config = dict(
    crop_scale_min=0.8,
    downsampling_factor=8,
    encoder_activation='relu',
    encoder_kernel_size=3,
    decoder_widths=[64, 128, 256, 256],
    codebook_size=512,
    optimizer='muon',
    max_grad_norm=1.0,
    batch_size=128,
    final_lr_fraction=0.05,
    weight_decay=0.4,
)
Rows from block 2 of the decoder, named by matrix and row number. Rows with one number belong to one channel. Each number is 500 + 25 x the weight over its row's rms, rounded and kept within 0 to 999. All counts start at 0. Numbers have three digits each. After the name is the row's rms in percent of the matrix's.
# convs0: first 3x3 conv (decoder.decb.0.0.convs.0.weight, 256x256x3x3, standardized in use), inputs 29-57, a 3x3 kernel for each
# convs1: second 3x3 conv (decoder.decb.0.0.convs.1.weight, 256x256x3x3, standardized in use, transposed), outputs 29-57, a 3x3 kernel for each
convs0.182 096:498484480491483500494503517530551512504515517537520510528484480524510521534553512497483470468489505479493508518502506513504503475473491519451489484494501490492546491501530513500511507529511516498513487491484530523483515496505528504508514503488482505512472495504481485499496503533509515505505500505483503508510507496477491514478506521498513508503546514504486480486528476534509505478498504487493503497494500502519514510519513498506498454471472480483492445511505444512518483517506542524508505483467484482475481460459508486550495519506453480494483474491475480495511500523498492500489488498487485496491482486509466479529506502486485485494492468512493485516528572540526522509538523466498533467504507526515522498485506488518501493470485490486514530505491499474456491483502498496486509480472
convs1.182 096:534517514481493490491494454554511542524537502565499553482483497499501482488473489525554503514550527504541542503526500528523513509536490472479507486507512493524506447496508496507515506486456504499510488501503483466465535496480505494475510506479503552499510540530468488438503488516490465481506490492516489496503501479512496486506522496526549526510504492470496535471488525490517507490525491503513537489512495509481504493479498491473478515530519490479472499459490483520523487488505516522501498499521510485495516499472471502479511526485489507461501487515500494526505546547502496503514512507513514497562504495551494504535495509485510512499504488497533510511537507524511506539520471477493503492513495507505520501503486489484463495521486519480478513514497495528498478449480505493470505496506
convs0.183 101:542499493500479484493525526513510499482496505502517519476488499491523493502510490473533500514507504501515490492520530501529526501524511505528483501523515516516507531488515510531508505470463534492470486506480471529504554471525526474515511491512482512511493488497511508509517501514502534518467484520508520475492539482477454480504492511497532524533515522521472508497488514481508505510507517488508490498497490512491500499488492498490512537491490475493516484489511487492501461493493485488455464489528501454506536502489472505468455515494442539484500467516516476523499485516498502504504504513494497499495487512472456496471488492502487473518483475467478496448449470441513485452568460493509492511552535530506492484479496468496517471503500520445516615524531518593634510512514469498499494497516
convs1.183 105:507500508510515492498492545520510476512512482504462517516517486504511506501483485506519498478483500525492546459494494497507488490517462522483494492518519461490503503528523468498512489485525497513491457509505506521508527504487484504490479511513505512491506498493501505493458499501496496501484485475523506527466483513499516503498479479509485499532521518451568469479555471486510493521493495524533517494504493522486494485516487490518510486482470537486447483476476499506496500473492481524471516513535495555508528539504468489468488509474481470505534504517557485514554470533528485522499507520493497524485547521513518496506514539518492512476502489412517448532505508483520513457436445510511502508496491532524526476493473468512502508521466597585590561528606534486537496503493445448461489434480
convs0.184 100:457482513497484516547502484452476462527536512467458503481488453498527489468472482503512492496522506487473482511502490493494513522513512469479485487527515490515489479502476504536498485530499439487541456486575513534531531501485506479494507494502543543517512511521531527512510493476485493456480518506512507509464502513547552547520483517495525530476502496510505512446491508553490528508507507523495510531524506512519519498519510500522481503501498450452471478465482544522485504507491484491470512507500472461452485498500509521530527503514516494494498521491476492490497503519471460466474468475474467476502505494486493510519512507492505487497487484479469511496514484487521511517508505485510504478467490490469496538534488510492489480511483555554519479507528483483504515514481499491495483501521
convs1.184 071:481461475496526523474492503477489472496505482478479488495480489474465480478511508482480480493501460496537499510512487518482449506464448469459500500501496512551537489483499519511529511500525457467481510491505517524498495489471485498486475527510466464446503498458488499488497478541557501522489502492491511500501499518480484470502499528503528512511513507477494518485532527559541530499498479432462471451476487504504540495543561525493524504501475517539476520528522486463468500504449466517449507481470507488510495475501518459498491484471468441442501504492508514490503496489458467488465508506555579493487487468505536474495504457521553525494495491486487527507491450476484475491453503542573535461461480478501502502504502522554524495519528503468501527501495501516510513504511508475495498492469
convs0.185 102:483494501515471459535470488571496453507469465529485504501508495545516514507516504509490549490448532471468509470491500477496482480498502496493499498524546455465518509511503513520524525496508564495483512496451496507490493505493482477515493468496490473460483461474494473505489520493533510491535510501465520485488475474512474519493489500467499505463488513513540490478450474504442460494496540485496541492488515496491471485475486499486510527509520495514518523489514524462515542494499531565512471477522507495511499516470516568482493498484451489473488496492511528499497493476493494510502502515495492510519510495465471497463474495517514516520531519486490510491521489491510503511462533521510507491491499502498500521515533505518498516513496487459525468527608487468559487519545469512532481509524
convs1.185 091:491506523478499522519540528471524499469487483485492464477482485474519491472482520541537525532546560522534556491491523519516518479493522537549522500513533464459529510517504520515483504491503473521497487509472512491494527489464482550457454510481527539525492529517500500500528526452524525527488500496488557539495531544502529525555483499521493546486497553525541508501535503494498497475462521486491506476538526529536517525536524527520531549515533514491509494449520488533518523530524533542512495479528536493507542517519492476490473473531472489518483492494466482525492495559498472508480490477506493498560492519540445480539519522504498538482524534518472487499508498515514482474518487479494469495507486523472492519521467507525488509482498538540491565507525514509503496499465473490497477493494
convs0.186 098:497479526495525526528560519509527466482489483484509502529491495555466482523475501474477510506501482532505526496519520510517504516486478512488495536495531528468510509495494465469498466495477481496508504498505536503483492535485499545507512514488499506511509511517531495487501509508505484500519488471526498489485474525483450492517508486507497492476494469505502520481516485478482492486498508506502513484492480504523494499535495489530511474506506474506475488533500500542475494539465507529481489545526460499505486499504516481559531489529514499525498519498499533488478512479503492501501490490501491494521493493490492510484487502498470507507499481507476482520487490555428526542458507513478528528497537490507494487519500510503483479490484500453480525556607511516546480529503487510483468509491
convs1.186 115:543507543558503525522518527497487501506464519497493498474495491485518516460495513515493499526506524527516521498496499482504509421487489514529490492510517477445515536553499523525478465539509453470509479515544509516495536468505504482496509507513523505485501528476535499509468477476497474505497486504515528515472522517546484543485519488463502499473517502546476593516462536514492500488490471536451516520481510496511500501536519491489513508502493521508507497507499513493526513533524498502535504519554546471540505461518498519492519525501519500472506495509496471477511483485498495486516501502466470503503477534482506495550522514474479478482515472550477496487503485541501456474484486511490527491485501519521496499475525523526483534501495535599515524652459519564505484525490484491501475479495
convs0.187 102:508499499502494495497516512527470471505457487479485498529499498520511498527523476496513530534536506523508473499533547518525509544521496494515534498512503469504479442480501488514532509544544483461507472467491538529510496513496497517502520527477496517500500525512480508496459494563439487545464488476459503524469510530510535528527466527551552507549547462507535533470484538469531587504508500511516511521531509493502488484494501501508517523518525512518504540534515483481491491478523492461523507525533473509544498552564501498492519489507490494481492481481487468503469474486494492488492488488492488488492487466482490459455473454512517501497495459522500467491530514439526521458528481570573531552542506526509523490499536467472513476490506503483519545525570496517516463491497455493495505548541
convs1.187 103:465461480485513551525537522474486472493512496497514499498483514502467471489492506507514486502562531483517521461526500483461464502469466480515524510500517498485497498487484498480546438526557474508515507520478497499431473505486488536512497530463531505475501487517509473474488452505494464531513471485479528496470483454490495489459514543470515520480529511531507513453479509494483528509484457537489468501527514514483500529514513554491526531470496518447458493438447538459447531474487529511526491489492496510495494501499519502488507498508522512521555535503536528480512486506500437486455540531460514530472491483451477522507500508469508462520512460524446439525515469535535452508516456496479511472438431470460477535453506526465511515496534499503492516515499520501500517497493472480500483491494
convs0.188 104:465509496487494486490513509470528488529567542514527494473498465489520489462496510496553464520576494467513475515520503522528489506514499488465467481486499479489511485490505526524501471492502573548506543515511555532509497513505496522530491493522479487485488503492485488470492520511484483495454457458492499518476500494518545469510526496525552501508499478471458439515527492529547517490502522491506506520519511499493492504493494506513502499519504470475494491486482503496514505469493501461481500457456535497475503503492493495463488520480488502479501527505538543497485493447538539538528536533518525525468496495499514512493491483499514509508516504506511527461507503492543487496511446487491491506496485492493490480483506461479492483471485488505515465524493492522479494536546501500522499485503
convs1.188 111:510499488504540529502512530496489487484503498486500505501510513497510500497516513529512533507482509511531530523518510537518538507517543506483502523495498553550511492508493500498485499517512490474488498443424485456454506497491516530530517520516517494496515522512500510478485519478500520493487501495496485498508491521481498512499494490499506511507491533486493494516501508501469473523517498490557510473500520509531505509502520494509515537532505558572547546538535526508502541517528526470508486500490467492478468503475476494461487479484497516485489478460489478481470496498483502482493492471499502495488501517528495530494494517534469507526466497508477520508517480495512492495488483490512515500501501560512485524525501507511515457465516479495488485519497489536503439483474477494481473482462
convs0.189 100:485478483488495515483499516486502496517501450493485480513501503541491511486482470504495480568521459506509476526526508524507485560555530582496482534521477510482513517527540488496515492506502500470472492498491481501470495496520488495499479482488511501516508508492500490488489538497487563520475499478496491505495494519560544515508510500495481513456477505501509478472489512566539535508513522504517527520507515507503505472459479473469485474459496507477496527504514512512518463481505482485533492482494524519508547545530527515490516515510496497514547517490501484475484501488520499506506491492506494496505522493486497464483498504515510510491481494465470496528450490502450481486538517528547523485488511549520473482488511451533520494513519481454488444491505453479517520504476503504498531522513
convs1.189 070:487513529467490485521477474475485531424434489453455495472473484482490500503501536513499473514544524486489487451464502456423451509465451505443456471439453492513498519489448501472459508489449511541507555513465506497517506461506497527557517555529512505500531518507528517523537468511506483515551512490459475469479503497474508482469459447489496509489496519534481492509479502519530500485478536458467493467447477535521498565566534546543512494526498542548504524506442505524519496508508522472491523503524516492514539551553485478488499475454529517475489475480471478492514526523489522502477515494479541500485485526532581582486524528527540523529522507531492517511524513487496493521482480522519493500492472467497507501546526514524461536566519517497522501470506506457491490496470511527497512480446
convs0.190 095:527525526503505511492505509495492501457496483486496510502484512488510493505496519456506466480550481469525484502492500497497516508531534458492499476484518519524517513475481565548513506506476524542507499482475482458471503494487514481489514493506469499471485520497496508524495525474438533506476485522478474462488547487493518489518481480521538582551568533496520539507530484494477489504506498496500511481484481509486497499494505512519517525502540507457512498485489516547510566570519531513528518515512466470471470455492472461438485499471499493499510479477473498494492488479483483468488487480499502495483514491494518496463503522461474457473490488494521492469555481505567526473564514538487534484489521476497504488513508486473503481466497482481486476446532520486511504482446485463482475484511
convs1.190 096:524491485523495503558515506485501503506470474477492494493504506489544532518550490468493484463504502459496498496537537473465521546499528511575521457467452482466485496538508516506527529519508519502500489489486480491498494507458519533529485499501483515462534540525492506475476501499493481455532517509492457491511468526541514545478510539471530540475496518510500511524563528523524501470499492470538464426482472537514527528527480521517503496532531537530536531503502515512513510541507490510520484479489443431412483458472481478481485477454485522499498526518522525531486486502479501484480488493475482492472492458510556521451528511572530511522517508537524492501521481503510498523535510521501503466505495458485476448563470449535502488510458503518489514530510497485488516543531521552540538543516
convs0.191 101:478488530477497492487472473535490474465467483502483472496518517499526536497515514484535514504512482526501441501520540475506518513506512524568509457530502490488501479553497522570539471526516467408471491464462485467489520523515505516489526526485511483518496484503499487507499543527503526498512509476529511505507483512464466528471528507512482537518539494507474508508479511558499467495507513502503487494508490507497500481460487500490511502521478530531506504548484482408482554434490522499468499482483514447465515506502490469510499491515499501534510515520507522482497502513514498496501488491498484488504472512501478508505486479492478488485484510505507522448514548514513511492495491520533531490504509483482505482453503505452522539451494465524466453495456506495455460474492500480497531521485
convs1.191 096:506513534516522504549536517477486497485462455482469524514481489498490514502497501517489463515521471492519494493475475483467498474513509468520542540502530470535465519479504501515509525520471557529542550533508540493431496508513474486519488533530501506537491510500526511499492507561461457503439491529523535496527516487507523523494532508528499501510523501502556490495509473491457480487540489497528465433467484468509532494566551488550495504466538515452498474455481496506525450450536504486482484531500496487489474548480495490506502489480506483526537455464529499506497464481504497479464502512537503515524541570502515531496511514524464508503456511476468490516481512471476523496484516492480438497494486483488469493501471493481502480448491507471509497521496487547505517489459484438523505518486
convs0.192 097:506529522470502512461487514502483501462487501482495489494509487494513517498520499516524511497507493518538484497492496501507498499494500470505490467463465464461485504520481490509511536537515477534546468556518514518456485506484515518488497514497516499515512503506548522514497504469522509446521530494495497473467483469496530521513551508518531516501557533454472530505506538518487510496498485482486494491488504520506470517516511513504508484462502478501503504488501491449468465456484499444468507501479499517500500520515526513463498473488496526517483515501473474471508491477520514521525524528544540541515491480515471465495495507500481497477462509508506514537554493521558553511552486508491508495465485512504515493482473508516496495502482529524496466480431490514499533513481499508520506495513
convs1.192 071:520504486486495466496480445481497488490500516480491514457454490505472477512499496484515484527491479495462477451449544501502514505504470509543530536543532522537518509454469536482439532512504526483520500478493515509485507514512515490487505483495493455495512487485492479516562559549518509531501509526520523547565517502516505485519530526524523557514534530522507512475460494471442473501486505539545523500504493528514509523509515531517512549511506498529500521561551491478500485451452495455433511468476479447474498467464519481468493517493522522506493512480509528510511496491477452483504478481479464495522466461501497467506498515500517505499515520507489489557532532515513529512553523523492511550548508507495525508521519500500509483496535487506490496471477509492478467487469499497491465521500
convs0.193 096:484515512503513495483502504449495510480493512502495501485531507445504533479472483489481513507454473519504538480479486489463478486476484464470500454477482505505464483514524493525501490513519476506547457516532509533529512503505502500501488478507509486499499491499495504504517497490519498484526531519550479458528477498527469510492513494563464499503497514495516501521487499510474494514503493511503497501496494519514506517521504518503506491505463498508483516567518506482528479549532485545486530489477534506475521552524498512500475507504482492530530456460506445471498497498494497484502505485518514491512542507492497472466476471495491477511508484541550478473471498472509495474486516556510477484439461507487523486511515530515505513497484477496513480512508485526480503470504509473480521522496
convs1.193 084:521514493509477495561525475516509499536509486531505490473467473478476490535507515507493488501513486506486473466499528497542508551540518515518540536463496553516515517494507486479468482495489494499540496500520464452541504498494507490525493488483511489490453466447458478472500480542506465510508472503526472489522481511481514531521510536524503524501495528544496552512465552504461505495507480502542509465497529481472466500470483492511503505539553500537549511536523485503528460481490524485493520505549485502521438493529544531515524540512521527522477494497514496493511439455479503502491517522501487515468499484461479516478519496512512549468492508473481489502468456461482473496480474485518492546550503515532488482462460461458485481481532499500514493482514512483511494499465509489481515494460
convs0.194 096:488493501517475472499495525469503529518509468519500482494494506488472499518535512506518549533546531500494511510500497492489492504517530500475507503467489485477471501529489478507493462471487493540510495461474449460504482478476498477477517497471504512522480493504505507512514486499547524516539519505546541521529546474495475458526484506506490485529470515468536475489492487490481492511511508503486497483481476521493502511504501507504496504470476487499501511494508520535484504504467465474468513535518526507503502511518489537509513471519498511491475501517505510484468467509485476481490475484484469480485529539457520512485489466511501509505499503496459491520564509464546515466480550462512488522520528444438524498502528493513485453523508481500526502499583536524558539511490523486477494485463
convs1.194 075:500498479475486470486474488447478498493480486520524517483443456477471476480467505485491487458488475484475487470508493492522526500473510524490477525507506525497517520498524474509467454482492578538530494498526490505534545499480505519501524543509473479497453492477488483473466494529503491532541491527503488506496476528474467505523516534465482487471506541498564563464521509513461528533534540521519518468491515520484502543518513545495492527558552512517527534511520480480467455484510494474497500492508502479490508479533509523492524545532521531553495451484491484487491486521513538520498520503516530535500472470447463470496499517496496499483506521438505506507514489494521467492519489489505491475511505519504529490487523487531522495528538505480490529503506530506489491507503495503489499511490
convs0.195 099:471478486514524498494513502511541523474503494493544477513491512521497518512463521471474515525522515528498510499495485507489492528529507491474527462478469477476479512518492505490486541532456478491540488491523534505511459508479488524512491512509482484496465479485482491479486545493498508502485520497483502507491453526516501483501519500495477507485505493497486494453528496481508482477493475498490480508501479494496527483511505496500501493518483505498507484505490506489508505487491518497491488476470525518491533513492522469527543449482537481524525523475492491478519528504515520510522527522514517522506511502493471493507482519516509540505489526485468501532456513510470559578460489535540507517513512533468487520533514524517525504501500555534480558608564539504496511552526478490475496517471
convs1.195 113:505514514518498526520508509492500522479496516539502532508506531527473518500491521504453489534479493502489512552540477525518511493506497540538518500529492454535567523499477531530494496504505489484460487485505483526507507517531524469516510494519494515515485516498487533528512487478537479511506464522541542488503506499481500492495488458514493504481516500523461507555493519524493511464479452570517499551510511477507494476510477510483479490497492520500531537499497481486516482487524507505512486460493513519554487497525536495512516519553500501485513513529475483472454505489485513482493492510513503488520466488526498483508493513495535461515550452565481453498508506540478492501482504520484512485465492477490482526474516466484505495520517584573528496667481522586513549486474506530497483482476
convs0.196 101:501535517504498487488460492496480525516543554482519538525500485556478507512471502510558519551600538517553483493474472503494490498495502489443496508507521494523474473514473504505504515527505500526538494476458497474466496491498493499481498502507531500501516495489485489502527516548523480475516523506524484496506492480488506478467501498502540478492527496483450505473478496526484541476485485488486488494499500506495494529516516521526491493509500506491492481497478541549529565506511528507506489549522503522485504524495480487504473511552487493508450475493503507499520507491518514506514512498507511502463487491490527523559544528523534518490498523475473530479529516520508466499513464515492481509525512487509508497505501518532521488489496501545475509509418524518432495487467530523485495480492
convs1.196 098:497494502509530524514519488534533478528487499496493490501478471519539486501518514500494508438462468406474475471500483491537511483534560509548493533526528536480522521511499478514507466466495533555557537494524514520504486465457498489488534507487507511518496482507483474486492522543458455484539502514482477519438459513475501506542527529532521509504526511519514568514499519512486508534515510498527535455503511506465492514464497508460505488501466510518503512497518512526523510537562524522550515500524454452524500462514538514494546537504527536505513496477527478487521495510512511511537522538495524497528510495477484486499479520486476476480517476496531501478505509471495487478483516459439441486517512519548518490470478501508495521518521514507480541507473516507537518537510473513512459503506
convs0.197 101:497499472508487492526502506500497498513476434515496499494544531513534477529494459566509530538534541487502500502482485493495478495509492517474441489442423493498476477482493495521527497481483495492489449508512506527492501494486508502486516513500490494503510493507496475481516503497505513523523509497512509494497493536518505524502484493509462497462439463514506538489499497491499473490496489508507502499480484503497486510504499504503518514514527522520514530528540528539487499523506482455475500487504524560517494474461502489466514522476504510484553512480525496477492488488508518517499507507495503497486503521505511532511522518509535514513513495503496496477462463511513481518502508503460491502476512509499486493502472511530527459516504497514506506518489501475504490530516495494486529498465
convs1.197 091:488495496470463459470458459479487502466450466495497499449409434482475512515534520473511500509504508450476481478466470408442484442458485502519515555536508495526529550522535475466432494487454558541512537515509483512551434448497521525518471462462486503511531530532533523530516533554508496488517513503472460480501465474517516493515517537489481531487496547503515544502510488527469489531503559508502512487465492513515516509483487504535490455450405507504509504488510504471467517518517511504525469473454463437460508488497509489513500498525503536512495498482495498485487519502540508490497520498483514515502513467463456483507511483493509512527486492521526495524524504527522488508518488487501503489520502497545531501501501511534501459459503512498488493502495493503468514518514483502499482495466
convs0.198 099:531498450455497476475469499484458491551496465497509480511494488497506506485441473484485490456484499492492480513491501506502512495481492518500510479479486502507497472487478507505524507452478444433510484506483503465474486495525491495512506544520513512498483480497481467492492485479528525486516554500527508481513527521489480492460496497530523483487459505472471468443462486472486497509498471508496496526501493496487463506523495507513495481527517482504487475519501515476476514484509475462476518502488562547489509508511487502491480487505515520480488529492507518487488510490511505507508502510504500506479487517496496502535509471511481507495487538493495496499500532468509526474502521525498489503530513537552517514492511482447500517458475510531524469522448483523509518511499512496474501451449
convs1.198 107:481516489475482509491504509526528477497549489519518520496466495503508470487486490491496484481501498507505497501457471490486473511520451501486513537527505518524511461481511504503516503516509513527541517497534514521533485453491501518534495496501475498494521541531527517509480529549493526522472535514514488508514519498517505486474483495512494529509481481498536577477491494493469507533501506500495489520544483522505482459493511558471454462481511475496481487446485482487518489469487513471481485510537499499506470500498520525535493519514534504494499504490497507517505499491473500513481497502560458475541476508527522517522501476539473476494512482526523474487498511488477511534536525493499502488506511538541498478524492524468472497522480500472496491492474501511497507495528529481503502496491
convs0.199 098:487476506451463491498461459500477442424468535517517459487487498500487489478488494459520486543514512537536474494518502497501494498497499541488497514500510497494533479512513561534497504490472518537529520542489493484527481491506461481504480509508453471509520483474504492467497507532531536542493547502486508488513510517489521532461505448464523522518497455516511485472497481458495501475489508505514491515506497509504490516504518496517532448508473536504464486458486477522527485498511502483501492489528502508494488508514449456489505541487461511514471486506501545555507510500512509513525523517533527518487528503479516520479518507505512515542540497484490502536481517563511536540533473500488489484499486476473499498512480444472515506514525515510501500479460520466505490485497513519497503504515
convs1.199 085:461500475468457464492496494481521470490493533497491484493512507507465490489502512535507470521501499460500463490528541467483452466490469446493493462489482517505515532524476470471480502477494516473493500456477478479477522489490514485502506521491542503475525502502537535535538475550575481506565562565428454504475482515475480515457485503449488470476487502508513556550500504499515532502506525495490505484453484502538540505495494469501485541544488576529454530547498514472513538473455524497475505509522501483494497513500503530491545491506495518491496460467501511506475494451502471491483521513506493503504497512517495501519529528492507478480533502502515518504491501524504494539514509513521515535514537518517529480525489516495491453474483502502493541493526516493500551523503539523490545501463
convs0.200 099:515530532509486485536471490493477541521496489535482547502488488501500490475469482541535508506572460520505449492500510501510517481489484519505474484493493472495525493514526498478498484484504467475481515525513472505491497486507533511523512520525505513461471495480495489490479514523489525513508513455464489466474528484517534504534483486479481520538471460498458521493459511503460491472497480515519517505519491480490500491497502504490513486485517502495524536495526466489445537489485496486476500524520521520521526542504447535442470515470493542469572517502543503485532497503511496477511502488507501492482507482489524506459509522468488467480460469535513504439533478445498495497512507459494495489499492489482481512506519498501486485518487497492463478433468510506462528500530521502508522516501
convs1.200 097:510491498522506532525509507491509495496509539509488492482491469511475462511491500514490484489468517521494513499486542516536543479479541487455464515523497519535526502528477493549504506500514494511523475464497466498502483525512511474482497504498513481470561534530488479464492534479514503529527506502525479524499464468551474497464486498483511475469493500567498507537472490524490478513513485470507488515508471495495506518484499524497526493509531490462458508494476513476547514495485480465481498470505491525508536506522502511498521495505475492485486508503488525517487536504501501511495518518494520499520483504459542556451491581467506485517521474514472477469520485480502494488497469550510528509497501506530534482466515513494468536522483515451534513428538528459525514508527482462506487493466
convs0.201 099:526504472525498504514522515514546525470427516531534548507468454525519506487497496546485502502515494496496514496492492500500515502489494497513474505503514509502512532506520514551475471534530525525480475510508529533558469479494456469497515488514517502494495498489497492507496492513520477479493496464490480552523499497492536534495484517528510496485509527499526492476485552469458535502493496499515486525521513479469522478468493489479514514501500528571525479488508450508504504537507475491506491480474538521541502478494547484487469487489513453463510511523518523534496502489506504493511513500514522505517508502478464493515493487503513471510543517513515509533520519538590498480522494482483489488460491528540542506518518488482478491518502505494456537561523451484470491524539499528538482473477
convs1.201 105:505499505478512512439456473476491480521560486507497516495497505476485528481499463510491445553519492488479480522537517534509470502504475505488534537478485509458490502495467541578541480430383486489492476486472506503480526539521531524526485498479479510477514542520510544532484485509485478548571526488496507507477520487485485476486488494504501478536531517510497506447464534494493476496510472513503495454486448555485523516456521529497512498476515488461484488516497489471466539490500505497486491482501477459515491483502518543469512512538532548496492493476511494466477510490514526550476471497555502482498489493487517479463498459489512522505457499506522508477541501527548503499501517484514447547547514497541519500503471495504521501452480519506491518511505492500489472473494512500477507442481
convs0.202 094:480472481472471484496496474495525492505480494483530491523500488505525524508533530471500464491496475494509482483503500483485499488499503449510495459495526438453543512511495497537519494509533516490491500479495488514525484491534483482503496479487512504540484515524494508529486520475489527550503509519525517522540528502482480502517546578494525520495526559473474491460469459478513479501486514500500515493492512493472507492500478488500497506458470533540450499517459467456539513458484528518508472497506476476511498519496475517502483487531498506512457475507491514503522515487515527532505516526509513523549506507537528499553545507518520529509522543511512526526486464533523464502534539503499468517498492584558515512494555485436493493453500488492481497516492495538462486503523472500511481517489
convs1.202 075:446517499470493505471460480476482500504502492487508474555540541515502506497487535510500498569536518525512468479495525497521501513495522535539548523528540527564537474483465447547490480486465502524508502501499529488480500504503496517519498525515479487478483471474531484473550552576533542549569569569520538557504529466486473459498484524496489498509538502549541532534505543510537533508502514512509496481512516503521480485511507500494560500477528530464478542498478497516508504462480529470462515511527484460510513465457487504496493495494506533490521501523496488493491472499506516484484494502520473496454485501490509519493508527516493502479479499482452510515505522493498504473485482461443417503522501530534513521524482506510474484485499500487483520498508509476490499523521487491503463450458
convs0.203 099:495526537490525549516537527512505533489501493473478511476488484495496477488486489439460450475504500468471472487483481484502505474488505512538506512516525536464545490492487499467511537493511558503493548494533515561589531507495519507531513471506498494489497490506523501493519501505483479521496514508498494498486451464479449489496477479487500526471502489555523456542507492501530526507520497487507514510502526491483490527525513511532530495530534521600560541541519532497513530501504512483483517495480482503504488477510499503465508497508524488476486511460507529477516498501513504502522508512515498504505494478495512499497548495499489483520494521515496517494503489522484517503490502534467490530518546512509501524515520503489492484494509506494475499529482527528474493477493487466498508493508
convs1.203 141:509539492547527480529447494531555503528579538503553543488457511478493510503529510526508497496508508498531476541529532492531517495490489452463467471472464492447470506491492491530519492493506530527509500458473510516502498509538515497498545535519485511504445434494470467478531501531517494516502509481542531489583520489536537520498465468489469479494509514496460542470473483487535506496466486466482466509527508494462494516471507512495541470499534504533517515522521499508507520453504564514526538545534468499488480526476487512520512491493509500484524508495476474496494456452493498483501525494523497489524492512487439483510503488490496510498505498497518472521523545496492552450519508479470464487526491544560498472486484469500513477436437501494488495534467482499476498512504508537531494515481
convs0.204 098:503467511498479496493514525501524523497532521466471469524539563492515505471482505475475510504500533527531479498510510498512508478514519495516475493506515486493510522523495547567534511514540525492545514458483496466475473463484484477479513468488486503480479477483506486485500526505523520479497472433489531537505528495507479495510473465488486473447478490443506527462511565471487525501515499495503498506508516497486502499492490504498496474480469498477506502527491493508504460475530541500498507495498485492483523522495496533506481520548502493522481472513502501558527523513498509504506517511504514509481472474479473506507502493518485472492489494502515504475493470527528502491541538463427450470471491528520512484488507480514516500506499472480517468469513429477508493492484509518487515520509
convs1.204 074:530513519462455483494488495491456439516502487518498476479432442503463446488503521500500495495467471473466480474515498488527508524523514493486480510476501532491501500547485456505480479462483537525529510516547522523510487494497501507526506518509484499492504510480556521496506459534516503540512530513535523533542542501483476474482462472477440445481467441458485529445488500465477474531495543515462488458449452500533545466492517510493491519508522462488501504481465495509471518498455510474488500512529498426477533478514503490507494491517502517506470480495469484503475507488518532534520488509500515511458513465467519521508535502514489494503494487505482503506513483524534495505536485484503509524496513547513571508483489489501525498548518509501488490489500499504501536526494517524519502518514
convs0.205 102:453492503479502499486497488481504508493465493524489524528569542521491516508482490531493496528477511552484507495489487523536510493515517555452458512508478479536503500529505507526513493476492518458475451467493475522514493504500514499474499511503504493514512494499514490487463477503478469493514484504511493499538462510537468525475489470477507495491514472489485532426461494456443501496499482504510515490492492498492514518523498517522495496491515544574509490503497498478538494452502527472523522501499541517507509500506497498486500494498490535506446472503513492522507501489503505493491501489488498483506488515488469469517494498513511504482538559476518526485521485480556468489497479501523470500520478499490478459432494520550451516542478522501477545470469547503486484477493488472501542549520
convs1.205 124:520481490520515519504500496524532496521522512502509507529506522524531528495528532485475509513475514505494497524497530522521490506509453539498504509505527521496475473465505479494501515552524528540535525510483492486520533476516498502512509500492460490519474450497495502523550508491501489475468494490500509510485497467498478484517488495478477486467538498514462460516452460501504542507472510543511501514508480536491489521480460515470460477481481498482485481485524496512491495537521514507523476468485440458451461459480522515510520531568516506534527511550559484492523493529466472488482508496495537483539480500507473471523484498477495503501547526494531521485485526450497516465485520496497516496530501472528526482493518516502488512481531523474497532468563488488502514493475508521522507506540
convs0.206 097:487497507491472496471468454508477497490529496546523476504539486538531501522544499522510506496529509501512489510506488502504514517503535479463477527496509505496482479534520531558522472531456494510487519497508477510502497497490508486485498475495463491508482485497451496485510515536495481507496502500534493482547462500504554504484491521525526545525535460507491529458496538436513502499507514491507505502495488497495495520493492489496516479513499490477499494504485483510530494503518533515503507514518491500509501501515498461567517523484455489514479491506485508496480499481500513502500508499500502496493463488496481518510514531494530520516528512484514485545482478532523472495494476487465514491467478480487491489515501520515528520488492493492497522499500528475517482519531502520511488487495
convs1.206 085:450500543500507512478465521512504499465488496506486506492516516510492522504529531513533468501536492509539515463521519460479527457499506567546535520569547506533524503535498534505494498522479539484459492477476494525483489463492473506501463537498489487479552525506495516492482499523520484506545503496499499459479482478481474456497502479532517496515515518502491545500514547467491525511557501506558457503472478495473473526484512481484487550553497543504492500511510519452498529453468545473474526483526509488448528519502478535526542520505466539524508508509470482506481497501495506505522488514522504494487470449460490499483528524490492508480505503506492491492519514479505514472507524493482515530514490494523509475462497557499466501497504496504495493475484485492501511478516461507485531489463
convs0.207 105:529499504510501523497510500520530467478452434506515474467463479513511481532496469494522469509512489500499490521510503486498501490488498484507496504488476511496485517497536476509507535518502531490467504494498459519538512502512501488495507535500485502476501504497498484501497486469527511507496475495499500486511496490517483535475493462463525488468522459448490440539529511507472458497487517489483512510495503508502499495499500495481521521514501497480489535507496478469480514525533471456454490496507462463498491514511537507501539495508478542498509482471501509511522526524483494497482495501486497502492523522496505481455498492508486490497493510499507496512512491495516500496515483489523529460471451491505528516504493508493522506496476465500527432520472576602532517492494505526519536509502
convs1.207 106:536491458511510487540522540513513506507506504485479511522507545456487542492463452486487512453472472447483510487499520492525531510513473470518517510500443490507482475501466516484489503481511511485504464476511466512506512511524491491500508480515536526489506501511510512529515523494517498514531468498467500508474492469494476471506511507476491530475519508554464537492449532510502521516550475496514507527508521519493488501502505472514526521498473526516452508499503503484517543484494492483509467483483483509510479508489549472484518520535518522521457459472486471464493517505537555508476453513508501510468527465461512570445518513501551504482507503489476447507536496483501508518501460497512469571531495521505492513500463524467517510500489480512524492503467502496488464512493496477462498484502